config = dict(
    model='image classifier',
    beta2=0.95,
    merge_dims=True,
    epochs=1.0,
    adamw_weight_decay_other_params=0.01,
)
Rows from block 4 of a small image classifier, named by matrix and row number. Rows with one number belong to one channel. Each number is 128 + 24 x the weight over its row's rms, rounded and kept within 0 to 255. All counts start at 0. Numbers have three digits each.
After each channel's rows are labels from the 100 images, of 14976, where the channel reaches its highest value: "colour at peak" is the nearest of a few named colours to the mean colour under the peak; "strongest on" is what is common among them. Only what is clearly more common there than usual is listed. The data: single printed letters, digits and signs in grey, bent and noisy. In brackets: how many of the 100, against the usual share in percent.
# sq0: squeeze pointwise conv (model.blocks.4.sq.0.weight, 120x272x1x1), inputs 91-181
# e10: expand pointwise conv (model.blocks.4.e1.0.weight, 240x120x1x1, transposed), outputs 120-239
# e30: expand 3x3 conv (model.blocks.4.e3.0.weight, 240x120x3x3, transposed, each kernel summed), outputs 120-239

sq0.26:124125121103103152098145112096090099094112098134121194096095154145178124136136120096131092091155118127115108121166158110155124164095132124108118201149118130127133120086121114117118102099141127091093128109127109115100102122100138153119091147119147146121129094107093154146129
e10.26:116132108155118101171115177099131157087108119135105126112089089110159112105093118126120105147108098092112095110123148145151123133151120111102094092143146106132128113166108112133113103110117118116119158121115112103126122107101133123116100101120090100167105140147145166117112116091171177117126110105148109115156124090096157144152110131117125107095175110130097075
e30.26:110110121116110156094141182109111146114128125102127125157127102163088112164121133151089113074120142110100134122155124104129089105089151106099133133122128116143180153119090112145168111100117113117160109105100092166103147126116157155113113125111123112164130095169124097139131121122173118126141108135164144177118158117175106111117141143171146105175152108111119119
colour at peak: black (75 vs 49.1)
strongest on: serif (91 vs 25.8)

sq0.32:156106129115106141097160099091096094155112100145112174088100149152143146115140135093110099096167133123112093154148129100146145132131142074104087106102077129092119069108121119129138108088093105087122118107101093133125116089094115108110117137102153118113153105110132111152128
e10.32:137136131161145116159122136106148133135098138153127079174098125125144133113122118152115124159151124116119152082142187165157095136107123133129137147173144123142183136147164141111122130155134158112155069143133171140090135111158168118146104125115130135142104145175161143173170161102149107139112141167111121105127175131147149161142143136109133122097135084157097118
e30.32:109120145116104145126183133107121146111133114184152127144158100123107109125127129137120139111111159172138126107154111126102106112105120122127177094134106131116122158098139154160138106113116103118169128106105144116152151102137201154129126149166133119143099122132152116110112128109132113156150102184083176115159212107136114128131123118141166142108197114107108132
colour at peak: white (74 vs 32.2)
strongest on: dark on light (74 vs 39.8)

sq0.111:142095111124108081127080111108122106174118134103108114110110105104119119122158157121121114090107105116101103171112130119135124125127110159129133192180158126131147133115140127133170116111147074132111183125150092148142115147144143164130124141140138143112141116140110142170093
e10.111:131146127160130129139114156124139167146126118152133114152149110123169127124135123147108134164106153148156098138179159155169115121136118120114112112141105121129143136164167132114136138156113148108171154109129136126181150122106099107164097144111138124157118157172175130154147166143122183160167117143160117129119167115132147097227109160106113104120112116124112108
e30.111:125115137120148147090154139137101160098109123128168112144157132146101131123132169126095106104142093111149136123147128099113094132115144126057125154106120087116153149123141109156136116128100118132160102129121089158146144128130153153111111154147110131122128086135135105121133112114138122117168112170165135150138166113174107113088151106162164098168161098120112113
colour at peak: grey (55 vs 18.8)
strongest on: serif (85 vs 25.8); capital (60 vs 35.6)

sq0.30:111099104105121088124126095119121113170113119144118106112113111090132146074112168122108117121088105140112111154115097109094157092165118157146154166152166154134136131099131144161150117108157092174138183115146141120142120134149177128130118131157116193131195131118099144189120
e10.30:126096111152135112139119118121124133104143130114109131174132106121117125114118106147108107171131141115118118157183171166172133130114112112114121108149118145187091124141169119156128173169120168106172148132130095139138169125130099103123142103124127111161114136148133142151175177120088145163145115133149118132140099116126101111168126121135132115139132112156111123
e30.30:098090104116127123099048130113105139115105111083136119112117120118115115135131144119123112134127116131080111107132124108122098119101122121116076120121130109116122122107093090073132115126114116112124104124116094135083136105126039142113109133066126123120120114121131120120114105122127108098060119051128119128095072118141112115111116111145129112111075108110113105
colour at peak: grey (86 vs 18.8)
strongest on: serif (100 vs 25.8); bold (75 vs 46.7); capital (62 vs 35.6)

sq0.112:118145153138149150136136142156148151123157162152146155150152142164117149155129117143180154131152158146151168124140170147169138151140154172123154124147137145144148157124133136110167153154169155124126153127152131113150123138132157142123144151138128163173136112130119159139138
e10.112:126130125105148135113106133149131099097138129133075156101096088069114152131142078129129131104060096111126140080120119125115138115143124145145064116118113141111137132124130119116147126123140121137125110113126108106084131118104108120145059096174067069097134133112164109118120105069130091121137124128140104155114102133150108092104112079154136121156127082117141127
e30.112:106094131113167142117132147135112134096127105119179116154130129161141103109120122145117133118154128139163163104153092148105151159096129127111145181185143132158130129120135141114149153085137121137124110154133120114126142098141134154141105163123161162140129107142194134173152127161134121133131122127115139133137135149130108114117172146159147112121153139108114099
colour at peak: grey (80 vs 18.8)
strongest on: serif (87 vs 25.8)

sq0.98:062141144162134150143134143148150156089151163146149135157157151159130115139099094146150146126139131113161158063144140133159127162094149102137111143109109133113156138092116122126144092125112120106117090149122159100101115098145128094091134141102123122165094146094098165105150
e10.98:140169150124128147104138074176140116134108153131137102122110115142091164135167115144156154112127100165127147103140117124099120108106154146145126149097134121114124139121129097152143117128135137160107118148162133148109102147167154114104103127074131137146153083154092116138145154144091121127089152122073163135149110150131094124101113108089143145104061131126169133
e30.98:086118083087109097121127142123113081115100119140091134102081121104129116148133127104094116127099100093136114134107078108110089105130109101091149139117110100124124087110077113123123111118097108107097116118106099144123107106098181094115119090142131100108120118122089124113109100110128081083133108166138100140107127115120111102111111130092103109139102119108117123
colour at peak: grey (49 vs 18.8)
strongest on: monospaced (38 vs 17.4)

sq0.42:130119110107093123118168124110119075136079107142141162090095158135148148055171178114101112123171109119073081140148128097130105133138128112103113089109117132123119057120120136113116104089108105129130144103122096172134118127138134109109103102101123115076130105118140118108115
e10.42:086123125131129105112136113150099132152149122127157119171159142144114133121090137164132117157156163113152089147141166184132117138132142089097129152100123145141063144122166091151129132156129170088142110152124081143136140165152128114108151124090142144131147118147122114178161165148118121160131140108115122127153075092107086138133121119131110139115112121135142116
e30.42:126117163150117145129137152124111162112112116108184113162199124112130120140144153154117121113106133160126120130153102133112115112109123110123114113110104111113148193128112117156160126122116123135181128112127153120106155121154125172123114175100113124162129104155188117110123124119151149176134116160088167153128148117165116106110133130169172084139161110111113136
colour at peak: black (75 vs 49.1)
strongest on: sans-serif (90 vs 56.8)

sq0.65:138136134131150118172111186157168152128125123124159123182153116112111144138132112174161165162133114140132140134120163196156142153146122125118126114102107121140123139132136146096118149190141174099145126124145074134113146133124108124127140118126131103102127171143148121109161
e10.65:122169155128158153132163096155128116150149153146140176125109162115124152147170168128124157144119127138153155107131130130153168119123139147156117154151131142134103128124126127135152168128146151157140109136146121139173161155124151145119121170111132122126152136124102132130122124117128129125170168107174159150126130158147109148132128185169145153163131139119164147
e30.65:153104166147119166126138147102110152093098083165140099157170133110108094141138129160099103114123143155160153141171111113096180128131145098127160145153109141128142182149176175144146107140105105153180100103098131124151164151145132141105120131156153124156096132148151102112123099127132162153143096145131167135135160122130095097112112162139136127127170100086088136
colour at peak: grey (74 vs 18.8)
strongest on: bold (76 vs 46.7)